A small CTC audio transcriber, trained from scratch: norm layernorm.
Rows from block 6 of a small CTC audio transcriber, named by matrix and row number. Rows with one number belong to one neuron. Each number is 200 + 30 x the weight over its row's rms, rounded and kept within 0 to 999. All counts start at 0.
After each neuron's rows are labels from the 100 clips, of 14976, where the neuron reaches its highest value: "strongest on" is what is common among them. Only what is clearly more common there than usual is listed. The data: telephone keypad tones over noise or synthetic speech.
# fc1: MLP up (model.blocks.6.mlp.fc1.weight, 2304x384), inputs 120-149
# fc2: MLP down (model.blocks.6.mlp.fc2.weight, 384x2304, transposed), outputs 120-149

fc1.695,196,247,224,187,205,241,159,179,143,158,219,161,233,211,222,204,172,265,175,205,135,231,236,208,216,272,235,178,191,179
fc2.695,235,179,170,267,199,207,198,234,201,157,216,169,182,174,175,179,194,216,218,209,186,245,232,222,208,188,252,179,252,151
strongest on: key "D"; first key: D

fc1.372,219,220,169,214,209,226,201,247,208,186,230,177,171,203,218,141,165,224,205,213,227,244,150,193,215,201,201,204,208,223
fc2.372,230,242,237,207,216,136,181,164,173,203,214,218,214,198,231,202,229,274,191,174,250,202,171,194,191,220,210,204,174,286
strongest on: number of keys: 2; number of keys: 1

fc1.62,166,242,198,233,262,218,199,188,180,177,179,207,202,217,146,247,227,175,158,179,244,180,217,253,225,158,172,226,177,151
fc2.62,245,172,184,258,199,163,206,219,201,169,229,221,187,206,162,226,179,214,190,266,206,222,206,205,194,152,197,246,221,145
strongest on: number of keys: 9; key "B"

fc1.755,186,246,225,186,184,243,197,231,226,186,232,220,182,190,164,205,154,193,180,164,233,207,193,191,207,245,209,239,259,169
fc2.755,253,207,163,217,170,220,175,202,203,156,199,233,212,209,184,189,160,232,204,166,197,226,221,159,174,205,226,236,258,193
strongest on: key "#"; last key: #; first key: #; number of keys: 3

fc1.638,152,207,194,210,199,210,220,223,220,179,219,193,199,166,218,235,176,243,146,248,158,283,149,256,190,162,209,210,224,146
fc2.638,221,201,182,227,161,233,186,229,225,165,218,194,158,235,236,166,162,204,257,214,197,217,216,177,197,205,226,196,247,170
strongest on: key "*"; number of keys: 9

fc1.446,177,191,216,234,248,191,202,202,191,153,186,195,208,205,229,155,126,233,178,229,204,173,211,161,201,186,127,187,213,189
fc2.446,201,154,208,175,213,229,229,175,197,231,196,201,190,217,201,182,208,176,232,190,164,240,217,185,184,192,259,196,197,168
strongest on: speech; number of keys: 1

fc1.481,194,213,200,203,210,199,208,155,199,167,173,223,202,214,161,133,191,167,217,230,200,210,199,159,163,204,219,208,198,170
fc2.481,120,180,170,180,235,206,234,167,157,179,223,166,198,216,141,149,188,175,160,196,163,202,242,185,196,135,251,209,187,194
strongest on: key "3"; number of keys: 9

fc1.375,213,244,156,197,206,279,165,181,167,190,210,180,189,216,199,131,233,222,149,226,178,211,225,241,179,204,201,203,216,219
fc2.375,176,182,171,181,183,192,241,218,206,206,156,151,173,223,165,164,196,238,202,178,240,231,167,195,239,204,198,189,254,213
strongest on: number of keys: 2; rumble

fc1.226,218,197,222,199,265,174,244,216,244,252,223,141,186,225,208,199,214,155,157,241,222,153,159,194,215,218,247,193,188,196
fc2.226,195,221,179,235,201,241,139,237,196,222,195,184,208,193,183,218,224,226,210,169,213,193,187,111,200,189,208,198,174,214
strongest on: number of keys: 4; number of keys: 3

fc1.582,158,202,194,219,184,195,220,198,240,172,216,216,183,249,153,176,238,232,183,202,246,183,222,221,200,224,172,213,159,222
fc2.582,158,151,190,214,206,225,180,177,201,199,244,259,167,177,164,185,193,207,211,237,225,252,131,199,161,238,184,173,194,138
strongest on: key "6"; first key: 6

fc1.738,170,208,222,196,169,209,205,217,177,198,191,252,254,218,151,143,215,194,148,219,203,213,209,251,214,206,156,194,193,206
fc2.738,209,252,220,160,173,185,282,199,197,198,197,203,228,204,195,177,149,270,191,187,177,188,249,181,208,247,196,173,209,177
strongest on: number of keys: 1; white noise

fc1.195,254,204,201,262,214,205,148,265,215,208,161,155,205,161,196,187,217,214,144,177,237,182,146,249,193,169,225,206,184,217
fc2.195,207,202,190,187,210,123,198,187,181,210,182,204,239,192,212,232,190,191,207,266,174,210,223,201,223,208,224,177,265,184
strongest on: key "7"; number of keys: 9; number of keys: 8

fc1.500,177,145,185,213,176,222,185,186,223,164,237,223,203,176,226,191,240,234,171,200,197,209,189,219,183,198,144,235,201,240
fc2.500,180,180,164,200,182,202,228,183,223,169,144,169,210,218,188,192,230,246,188,188,186,219,274,166,218,173,228,221,191,192
strongest on: key "4"

fc1.79,176,182,193,213,136,250,191,181,194,180,162,210,205,203,168,177,218,244,157,215,243,204,196,194,216,230,208,164,197,157
fc2.79,262,142,228,205,220,158,212,218,208,199,182,213,245,210,163,139,236,246,169,220,204,261,145,219,239,192,225,156,212,212
strongest on: key "4"; first key: 4; first key: 6

fc1.4,167,237,164,156,142,223,213,235,192,192,217,207,234,195,188,119,205,192,179,213,207,197,237,208,181,228,219,203,206,222
fc2.4,244,157,165,243,212,155,220,220,178,201,202,190,202,168,221,161,206,177,220,215,198,126,226,185,183,157,188,177,169,226
strongest on: number of keys: 4

fc1.136,222,223,153,172,217,142,150,207,191,200,165,216,203,202,233,255,171,226,194,209,167,195,239,222,204,220,218,187,222,259
fc2.136,181,176,209,183,207,196,192,194,178,235,239,170,236,197,163,192,194,158,223,229,243,169,206,211,220,240,172,147,191,225
strongest on: key "D"; reverberation; last key: D

fc1.20,173,242,198,157,272,188,176,190,166,188,233,220,199,183,210,202,238,158,171,210,209,225,198,228,214,226,179,236,112,208
fc2.20,190,186,135,262,203,233,191,247,173,233,223,183,190,187,133,193,190,197,223,209,210,241,235,226,160,226,223,164,207,139
strongest on: key "*"; reverberation; last key: *

fc1.286,208,208,193,199,179,191,211,171,253,180,223,180,170,153,168,201,160,183,176,166,205,189,171,179,182,223,167,236,160,242
fc2.286,252,231,230,196,211,175,229,248,245,212,213,206,196,251,236,166,182,300,241,204,185,213,221,238,213,204,225,238,266,188
strongest on: reverberation

fc1.63,201,217,185,179,221,162,169,241,190,177,224,188,211,230,221,169,164,178,217,249,239,262,148,234,214,187,139,203,217,216
fc2.63,177,185,215,259,172,188,187,161,213,232,192,202,232,195,184,195,176,224,198,148,217,214,175,205,217,195,227,217,183,323
strongest on: number of keys: 2; number of keys: 1

fc1.496,201,231,227,169,240,167,142,302,176,129,204,196,156,184,194,214,219,178,173,198,229,200,173,262,214,215,213,191,194,157
fc2.496,184,221,210,205,184,202,228,220,214,201,146,186,181,212,190,279,192,209,229,227,197,206,242,206,210,158,252,189,248,163
strongest on: key "D"; reverberation; pink noise; last key: D

fc1.8,136,178,204,198,178,173,219,213,217,220,221,192,231,175,226,205,263,190,236,251,148,154,176,209,187,236,189,118,195,179
fc2.8,194,188,186,195,153,160,251,261,186,190,209,201,194,207,230,208,215,195,246,176,199,176,169,196,236,178,277,207,214,210
strongest on: key "5"; number of keys: 7

fc1.482,128,201,201,202,158,195,175,163,276,193,191,178,261,195,178,154,222,229,185,226,221,170,195,186,225,228,213,177,221,189
fc2.482,167,215,194,211,221,115,235,154,199,242,220,104,194,206,230,231,213,170,220,189,169,208,203,199,169,239,185,175,172,172
strongest on: number of keys: 1; clipping

fc1.584,221,212,217,180,193,133,249,205,207,196,189,209,197,174,228,204,165,178,220,163,153,192,155,229,203,202,258,221,185,248
fc2.584,193,184,172,182,185,209,101,261,223,190,189,175,228,258,201,210,189,239,201,205,192,163,229,174,211,193,133,217,230,204
strongest on: key "C"; number of keys: 9

fc1.562,222,236,208,192,206,241,204,249,204,162,220,239,115,214,230,222,148,227,159,207,235,178,209,235,222,190,175,185,243,216
fc2.562,228,155,140,207,204,171,209,221,252,186,225,204,187,234,199,202,180,222,205,192,211,198,214,161,218,157,212,143,235,166
strongest on: key "D"; last key: D; first key: D; number of keys: 2

fc1.229,153,162,220,209,222,189,217,159,187,185,228,233,283,232,154,154,203,227,164,238,284,185,252,206,206,176,175,204,230,191
fc2.229,204,192,228,194,205,226,247,209,200,216,215,191,229,196,206,211,183,223,175,166,148,221,205,180,190,202,191,205,188,139
strongest on: number of keys: 1

fc1.519,213,151,214,214,155,206,199,222,155,180,190,240,176,190,154,237,205,246,221,186,158,205,220,156,237,194,184,206,245,217
fc2.519,223,208,189,212,221,228,195,148,204,226,161,186,199,212,213,170,226,240,221,170,126,170,165,209,184,180,242,200,166,204
strongest on: key "6"; first key: 6

fc1.278,168,203,168,198,198,255,204,184,174,200,162,219,219,159,211,206,186,207,168,202,187,189,199,159,219,191,188,207,212,211
fc2.278,197,182,213,199,197,181,240,219,202,184,211,207,184,229,177,184,145,275,188,241,190,154,191,185,217,187,214,213,245,186
strongest on: key "1"; reverberation; number of keys: 9

fc1.246,214,263,204,193,218,247,187,185,210,149,189,182,183,188,237,206,234,199,204,230,143,198,173,263,206,175,211,168,223,204
fc2.246,207,216,206,207,218,218,207,246,162,209,219,217,237,212,238,215,136,176,232,213,243,187,222,200,177,213,229,203,231,192
strongest on: key "3"; number of keys: 7

fc1.583,202,229,209,263,176,204,162,248,172,179,244,144,188,186,235,229,181,195,221,186,193,236,181,177,224,180,141,161,183,238
fc2.583,115,166,214,163,219,226,177,195,247,179,153,185,213,168,195,165,179,250,229,198,227,180,224,182,176,170,176,166,221,232
strongest on: speech; number of keys: 4

fc1.522,219,224,184,246,206,230,188,228,249,172,154,252,188,179,206,196,181,156,136,220,212,223,196,212,191,192,181,213,185,167
fc2.522,212,204,135,198,214,182,218,174,164,193,179,187,272,214,205,133,206,216,183,246,211,236,229,243,219,193,187,157,257,143
strongest on: key "1"; reverberation; number of keys: 9

fc1.292,191,215,185,233,192,244,206,157,159,191,152,175,168,180,197,240,199,252,196,189,167,193,161,224,216,187,177,210,220,234
fc2.292,213,213,211,177,167,241,212,223,180,200,170,196,264,155,208,185,177,169,214,193,258,148,231,205,203,197,209,179,221,199
strongest on: key "#"; key "5"; first key: #

fc1.501,238,206,165,172,283,194,193,195,207,216,247,190,218,224,193,189,150,214,205,218,195,191,156,284,223,183,149,268,231,193
fc2.501,229,141,233,177,221,216,202,246,228,205,199,206,194,216,193,184,155,160,203,205,206,178,190,225,178,181,230,186,213,147
strongest on: key "4"; last key: 4

fc1.261,217,220,196,242,184,244,255,191,177,176,230,174,153,185,205,192,181,211,140,215,188,244,154,241,162,163,275,200,202,244
fc2.261,233,223,197,221,205,242,173,191,218,173,235,208,156,233,174,200,195,202,227,172,208,217,189,191,188,156,239,193,253,147
strongest on: key "4"; first key: 4

fc1.508,184,204,248,174,210,176,172,180,211,207,186,144,184,175,228,231,244,186,215,239,175,182,166,162,184,219,185,240,193,150
fc2.508,176,224,163,224,173,215,211,206,180,151,177,191,172,212,216,174,211,207,213,269,223,202,186,186,188,224,234,221,171,221
strongest on: number of keys: 4; pink noise; white noise; number of keys: 3

fc1.711,230,236,179,229,189,190,209,206,229,192,206,184,191,238,187,209,244,277,206,137,228,173,205,270,216,166,127,184,132,148
fc2.711,185,158,246,175,214,118,168,199,190,208,202,206,201,178,180,147,181,261,198,229,191,189,235,259,158,187,220,215,238,207
strongest on: number of keys: 9

fc1.520,215,190,196,253,214,172,200,178,170,211,245,160,175,173,237,184,181,199,154,146,176,224,211,220,222,231,146,229,150,195
fc2.520,196,227,213,241,216,190,185,203,251,185,200,173,182,197,198,188,231,199,216,246,259,175,189,239,171,233,202,202,186,214
strongest on: key "*"; key "B"; reverberation; number of keys: 9

fc1.393,202,177,258,193,172,206,215,180,163,169,143,236,232,231,218,186,236,197,169,182,251,165,238,182,210,177,195,207,225,183
fc2.393,173,224,186,207,268,190,210,201,184,216,230,163,183,213,199,162,240,250,218,232,218,286,219,206,182,180,222,199,199,140
strongest on: key "7"; last key: 7

fc1.433,219,235,225,228,222,273,188,214,194,187,223,144,183,166,214,142,163,187,209,193,240,224,176,194,225,183,177,185,232,180
fc2.433,243,245,185,210,197,179,203,171,214,202,201,224,235,174,178,207,234,296,211,141,209,233,189,191,188,227,218,168,185,255
strongest on: speech; number of keys: 1; number of keys: 2

fc1.709,157,224,248,161,213,183,181,180,191,172,252,257,235,179,200,187,234,181,145,171,168,192,175,259,204,211,169,241,213,184
fc2.709,208,201,195,142,206,216,215,165,207,206,261,206,198,215,201,216,229,164,188,207,209,198,216,215,190,162,210,186,216,197
strongest on: key "6"; key "2"; first key: 6; first key: 2

fc1.634,165,218,210,203,186,176,178,200,197,185,206,217,225,136,178,168,175,202,177,241,134,214,202,238,165,200,180,214,210,236
fc2.634,209,209,172,237,217,246,183,219,222,179,231,199,153,198,181,205,173,193,241,208,201,187,213,203,197,206,227,216,241,147
strongest on: key "6"; first key: 6

fc1.347,214,195,223,200,228,267,187,162,139,177,219,210,173,171,192,237,199,213,196,163,147,232,166,205,196,249,162,193,203,147
fc2.347,216,220,247,138,190,232,163,201,191,215,175,242,282,184,244,219,196,227,222,231,225,233,249,260,197,185,214,198,232,197
strongest on: key "3"; key "1"; first key: 3; first key: 1

fc1.571,189,210,170,224,222,217,199,188,158,168,199,210,157,189,183,175,209,211,175,190,179,221,190,248,176,242,236,230,249,219
fc2.571,203,183,192,228,203,228,194,242,217,200,225,171,175,221,172,160,185,192,220,209,214,237,222,205,199,197,232,184,231,144
strongest on: key "6"; last key: 6

fc1.749,135,212,202,212,161,242,173,186,170,201,203,174,194,239,166,304,246,161,172,188,277,205,149,208,192,250,190,225,228,197
fc2.749,213,215,218,231,189,203,176,195,186,173,176,140,143,237,185,229,170,242,215,222,202,197,191,169,244,189,210,237,217,201
strongest on: key "D"; last key: D; first key: D; number of keys: 2

fc1.718,235,190,189,233,234,215,176,226,236,199,160,244,218,137,212,248,163,224,195,157,242,201,153,197,174,208,183,227,243,195
fc2.718,213,166,181,212,209,175,251,171,189,196,153,206,224,273,202,238,125,163,195,207,203,171,217,194,201,194,228,174,251,200
strongest on: key "#"; first key: 0

fc1.472,226,205,173,244,226,256,176,192,231,246,192,208,142,201,145,140,209,240,206,160,182,188,204,244,195,233,157,157,177,217
fc2.472,167,152,255,168,195,217,193,176,183,205,189,223,246,185,173,169,162,266,171,189,209,190,234,242,185,221,196,183,177,298
strongest on: key "*"; key "D"; number of keys: 9

fc1.23,140,190,184,148,171,181,182,223,228,234,233,195,230,200,188,229,176,212,206,188,208,197,201,204,174,237,195,197,197,133
fc2.23,177,211,172,184,232,198,196,232,213,189,220,199,151,184,183,181,149,179,224,234,250,226,185,198,173,181,202,192,183,153
strongest on: rumble; number of keys: 2; number of keys: 1

fc1.569,231,205,204,206,250,178,223,220,144,162,200,222,224,165,236,202,193,207,229,206,168,234,133,249,187,207,212,215,213,223
fc2.569,200,199,196,247,220,213,201,217,189,186,205,192,193,199,181,178,181,203,226,219,198,236,226,213,193,200,231,196,249,135
strongest on: key "6"; last key: 6; number of keys: 5; first key: 6

fc1.630,216,209,217,157,203,185,199,243,146,182,185,215,275,190,240,174,210,229,197,226,224,187,239,241,198,219,177,154,249,170
fc2.630,192,202,187,200,165,261,219,212,191,197,171,173,216,182,198,198,216,200,257,252,214,190,239,181,249,186,211,204,217,216
strongest on: key "7"; reverberation

fc1.439,222,178,192,260,229,247,232,183,204,207,218,190,172,178,182,202,186,220,185,190,195,251,187,225,218,221,214,215,208,164
fc2.439,221,207,209,281,202,248,221,240,170,215,166,230,139,214,212,138,156,200,237,211,232,171,188,194,208,219,221,185,206,194
strongest on: key "5"; first key: 5

fc1.606,240,246,187,174,181,159,238,201,200,195,228,259,217,209,232,188,250,159,218,217,111,225,287,221,180,183,208,218,210,183
fc2.606,209,214,178,232,194,226,181,204,211,185,215,184,164,223,189,191,195,189,212,192,199,217,225,195,183,201,253,178,238,152
strongest on: reverberation; key "B"; key "6"; number of keys: 9

fc1.144,259,173,189,222,230,199,202,203,209,178,172,194,219,179,247,164,216,206,229,171,227,182,207,183,226,177,149,244,191,213
fc2.144,170,242,189,209,224,245,194,213,249,197,217,192,146,222,158,183,160,195,260,225,203,179,209,196,214,195,152,215,218,179
strongest on: key "C"; reverberation; number of keys: 8; number of keys: 9

fc1.742,187,232,190,214,238,214,207,210,195,214,237,204,176,187,208,181,228,189,161,214,170,213,229,219,167,255,108,188,191,231
fc2.742,226,182,153,235,198,235,215,222,227,185,230,182,185,207,188,166,173,166,219,213,231,199,231,214,193,183,228,208,220,145
strongest on: reverberation; white noise; pink noise; number of keys: 1

fc1.44,199,220,192,255,197,211,182,163,235,196,272,204,179,231,209,150,141,224,163,195,177,180,139,236,227,221,257,221,247,172
fc2.44,183,194,157,193,171,250,203,230,217,186,164,201,208,216,191,163,176,185,256,221,201,236,249,195,189,179,230,207,248,166
strongest on: number of keys: 9

fc1.665,236,209,153,234,202,227,202,232,183,209,121,249,183,172,234,211,227,177,165,196,185,204,212,180,206,201,223,219,231,216
fc2.665,203,189,186,185,168,212,226,182,149,231,199,189,212,164,217,171,220,193,153,217,172,186,214,213,176,188,185,130,252,131
strongest on: key "1"; number of keys: 9

fc1.204,205,227,175,180,180,203,187,218,170,207,230,187,227,215,183,173,205,219,183,193,176,206,230,246,188,186,185,195,229,201
fc2.204,203,173,180,230,185,241,185,268,212,179,214,172,181,225,176,175,209,215,234,181,187,246,188,177,188,176,222,204,248,164
strongest on: key "#"; number of keys: 8

fc1.341,179,187,170,229,156,165,235,219,208,211,216,236,246,210,176,173,263,227,188,247,193,153,187,240,166,272,181,190,198,167
fc2.341,167,221,230,135,203,208,235,201,193,250,178,157,179,173,225,172,238,213,195,185,219,163,207,184,200,236,219,193,234,229
strongest on: key "3"; number of keys: 9

fc1.756,226,205,204,209,229,205,197,192,159,191,226,250,209,182,255,176,199,193,110,215,176,244,227,274,201,180,212,204,224,211
fc2.756,205,200,186,241,188,241,195,250,189,192,188,193,205,216,186,170,159,210,252,226,193,229,256,176,168,218,215,143,272,151
strongest on: key "5"; pink noise

fc1.401,169,222,121,227,218,183,200,239,172,169,201,203,209,198,160,150,248,164,170,236,138,213,244,199,170,151,149,217,169,213
fc2.401,241,208,207,304,181,194,167,183,191,152,216,206,167,202,216,163,170,205,198,209,183,197,223,196,216,204,218,199,191,189
strongest on: key "*"; number of keys: 9

fc1.148,153,231,184,238,198,206,176,204,196,226,197,207,156,223,165,206,244,200,179,206,210,219,240,230,149,234,224,146,231,190
fc2.148,161,229,188,159,181,218,173,182,206,217,223,201,209,215,223,217,208,263,213,229,225,195,162,178,200,203,183,178,199,234
strongest on: key "4"; number of keys: 9; number of keys: 8

fc1.504,247,228,199,233,205,252,171,215,241,172,232,163,156,158,181,192,166,206,203,164,181,164,219,217,230,192,172,143,233,221
fc2.504,207,199,238,183,162,165,199,141,166,201,181,211,228,204,176,196,220,230,154,243,222,214,186,235,202,192,160,222,186,197
strongest on: number of keys: 2; rumble; number of keys: 1

fc1.76,191,265,245,188,226,226,276,218,194,170,213,236,229,186,239,186,159,215,205,214,173,250,231,241,204,199,178,222,195,247
fc2.76,208,204,190,243,201,213,185,211,209,178,218,191,191,225,187,170,188,200,204,186,207,217,218,188,203,166,247,211,251,152
strongest on: number of keys: 9

fc1.157,230,215,245,205,188,253,181,235,213,173,217,210,162,197,196,119,231,222,232,192,215,198,171,181,214,225,198,202,214,175
fc2.157,193,166,208,210,191,152,206,152,206,216,172,201,167,161,210,216,224,205,195,164,224,221,177,191,189,140,231,210,204,277
strongest on: number of keys: 2; number of keys: 1

fc1.276,156,211,172,174,159,153,216,229,226,201,220,160,216,205,206,212,192,244,196,203,236,171,150,210,192,202,208,135,192,156
fc2.276,230,215,185,216,177,134,156,175,198,233,254,165,137,176,247,176,207,198,174,224,218,194,117,159,211,199,160,190,132,166
strongest on: rumble; number of keys: 2; number of keys: 1

fc1.591,199,222,129,262,205,202,171,208,218,180,170,258,230,223,178,225,210,199,241,218,169,256,212,198,210,216,193,160,183,224
fc2.591,164,239,218,158,235,91,245,168,176,170,230,204,199,200,170,208,144,259,202,247,212,203,249,212,190,190,211,210,162,254
strongest on: key "3"; number of keys: 1

fc1.703,243,245,195,209,218,216,181,189,187,180,212,221,266,228,228,156,251,166,228,226,177,159,194,207,179,205,186,219,206,182
fc2.703,177,208,187,235,207,236,176,247,234,191,217,180,181,222,182,150,180,173,218,205,214,233,202,185,204,191,221,227,260,140
strongest on: key "6"

fc1.647,140,189,222,217,242,269,204,230,221,205,236,197,186,183,176,166,171,297,145,235,163,187,216,231,186,223,187,225,239,206
fc2.647,155,218,186,173,142,145,184,210,223,188,211,190,209,170,180,133,198,203,216,147,228,220,193,228,207,203,271,211,149,180
strongest on: number of keys: 1; white noise

fc1.717,193,225,189,199,125,135,194,185,188,145,200,198,217,199,207,184,258,164,203,155,269,193,157,199,197,265,163,202,224,138
fc2.717,218,214,218,266,264,181,223,244,213,215,201,196,242,162,170,183,197,226,176,177,240,153,233,220,191,184,202,198,171,196
strongest on: rumble; number of keys: 1; number of keys: 2; thin (high-pass)

fc1.616,240,199,226,204,176,198,159,176,155,214,214,225,139,208,228,201,249,183,190,211,201,208,129,200,214,204,205,231,170,226
fc2.616,185,215,195,229,195,243,169,249,194,174,226,186,200,235,201,168,188,196,226,197,187,228,212,201,187,213,223,185,235,154
strongest on: key "C"; number of keys: 8

fc1.521,198,212,197,194,169,231,211,206,230,159,196,191,153,162,199,145,175,203,172,157,163,209,150,220,241,185,145,172,245,272
fc2.521,206,159,234,140,161,136,184,136,178,176,205,215,190,237,174,223,208,227,202,208,211,192,196,198,183,208,186,248,174,220
strongest on: rumble; number of keys: 2; number of keys: 1

fc1.236,166,191,214,197,192,150,199,214,235,178,210,209,218,206,236,203,225,193,210,233,182,173,216,248,214,193,184,149,216,181
fc2.236,186,189,180,192,161,211,245,234,180,217,198,203,177,220,229,197,235,185,218,204,231,174,208,215,223,191,244,193,204,191
strongest on: key "5"; number of keys: 7; first key: 5; last key: 5

fc1.318,204,236,197,214,238,211,198,200,243,189,151,189,144,218,172,187,212,165,133,210,194,167,162,230,176,163,182,232,192,178
fc2.318,225,180,162,233,191,204,210,185,182,187,229,191,198,191,140,162,168,146,201,211,204,198,254,219,221,145,227,215,229,149
strongest on: number of keys: 9

fc1.676,206,211,208,170,197,205,195,214,168,184,228,238,150,185,203,170,190,184,157,204,91,216,125,205,194,219,218,202,237,190
fc2.676,183,179,218,177,203,154,191,162,231,215,244,182,178,179,212,247,189,190,163,162,220,189,206,216,206,230,257,208,207,284
strongest on: number of keys: 2; number of keys: 1

fc1.52,235,205,155,205,175,156,194,192,227,194,132,212,212,186,202,178,317,253,204,152,197,160,208,247,180,291,135,188,156,217
fc2.52,215,182,239,162,223,178,189,188,168,197,180,223,224,204,208,195,172,189,206,233,223,205,231,227,187,234,200,198,232,199
strongest on: key "C"; key "D"; number of keys: 9; key "*"

fc1.507,173,227,214,237,232,214,186,215,156,161,203,182,177,208,282,192,172,192,253,221,204,223,144,265,215,168,191,218,220,224
fc2.507,201,188,203,246,181,214,182,209,226,170,197,207,220,196,225,175,197,179,207,174,213,229,202,190,192,178,239,171,258,147
strongest on: key "7"; key "2"; reverberation; number of keys: 9

fc1.262,182,241,215,211,190,294,210,235,183,222,195,141,194,213,181,166,181,194,152,169,215,244,188,220,207,217,155,165,236,164
fc2.262,223,173,201,206,189,182,203,157,200,186,125,244,206,170,188,210,229,163,196,163,162,242,180,199,197,220,245,202,192,207
strongest on: number of keys: 2; number of keys: 1

fc1.543,217,181,256,206,212,227,234,163,183,212,160,201,213,233,158,186,196,212,240,171,205,211,222,216,186,162,249,210,206,238
fc2.543,199,224,195,181,205,158,156,173,198,226,236,216,214,233,206,213,178,228,155,194,165,228,187,263,190,237,150,179,186,276
strongest on: key "#"; number of keys: 9

fc1.68,187,190,157,213,225,206,194,170,184,177,259,198,232,197,190,171,203,239,177,184,206,205,192,227,205,235,217,244,190,176
fc2.68,181,191,203,170,200,197,232,206,209,247,228,209,191,208,188,150,165,167,227,140,207,160,179,198,203,182,196,188,203,216
strongest on: key "4"; last key: 4; first key: 4

fc1.42,208,242,243,177,199,216,197,262,245,198,195,201,209,239,160,181,190,270,181,230,227,181,203,203,202,211,170,167,144,250
fc2.42,122,179,224,140,178,222,221,218,176,217,177,202,263,198,196,237,205,231,241,185,179,150,191,210,230,258,187,209,159,278
strongest on: speech; mains hum; number of keys: 2

fc1.530,204,210,246,194,249,185,231,220,212,198,211,200,200,190,208,203,228,181,177,246,194,162,206,194,226,250,195,229,222,145
fc2.530,217,189,196,199,183,184,146,246,195,192,231,213,189,175,189,175,170,200,217,225,189,214,224,209,184,175,211,185,191,120
strongest on: key "#"; key "*"; number of keys: 9

fc1.471,181,225,207,189,164,210,214,200,169,202,273,212,242,260,217,260,205,182,148,172,241,200,223,194,207,150,175,177,267,226
fc2.471,210,190,214,210,178,185,169,217,158,219,147,201,152,238,165,175,166,170,177,190,147,205,171,196,222,189,192,232,192,154
strongest on: number of keys: 1

fc1.35,171,187,164,209,133,172,227,200,206,200,237,180,182,186,177,217,201,222,200,169,247,143,157,220,202,216,204,182,188,188
fc2.35,203,206,208,212,210,140,161,234,182,255,217,151,144,164,186,181,148,197,174,206,217,255,177,199,204,217,148,198,185,144
strongest on: rumble; number of keys: 2; number of keys: 1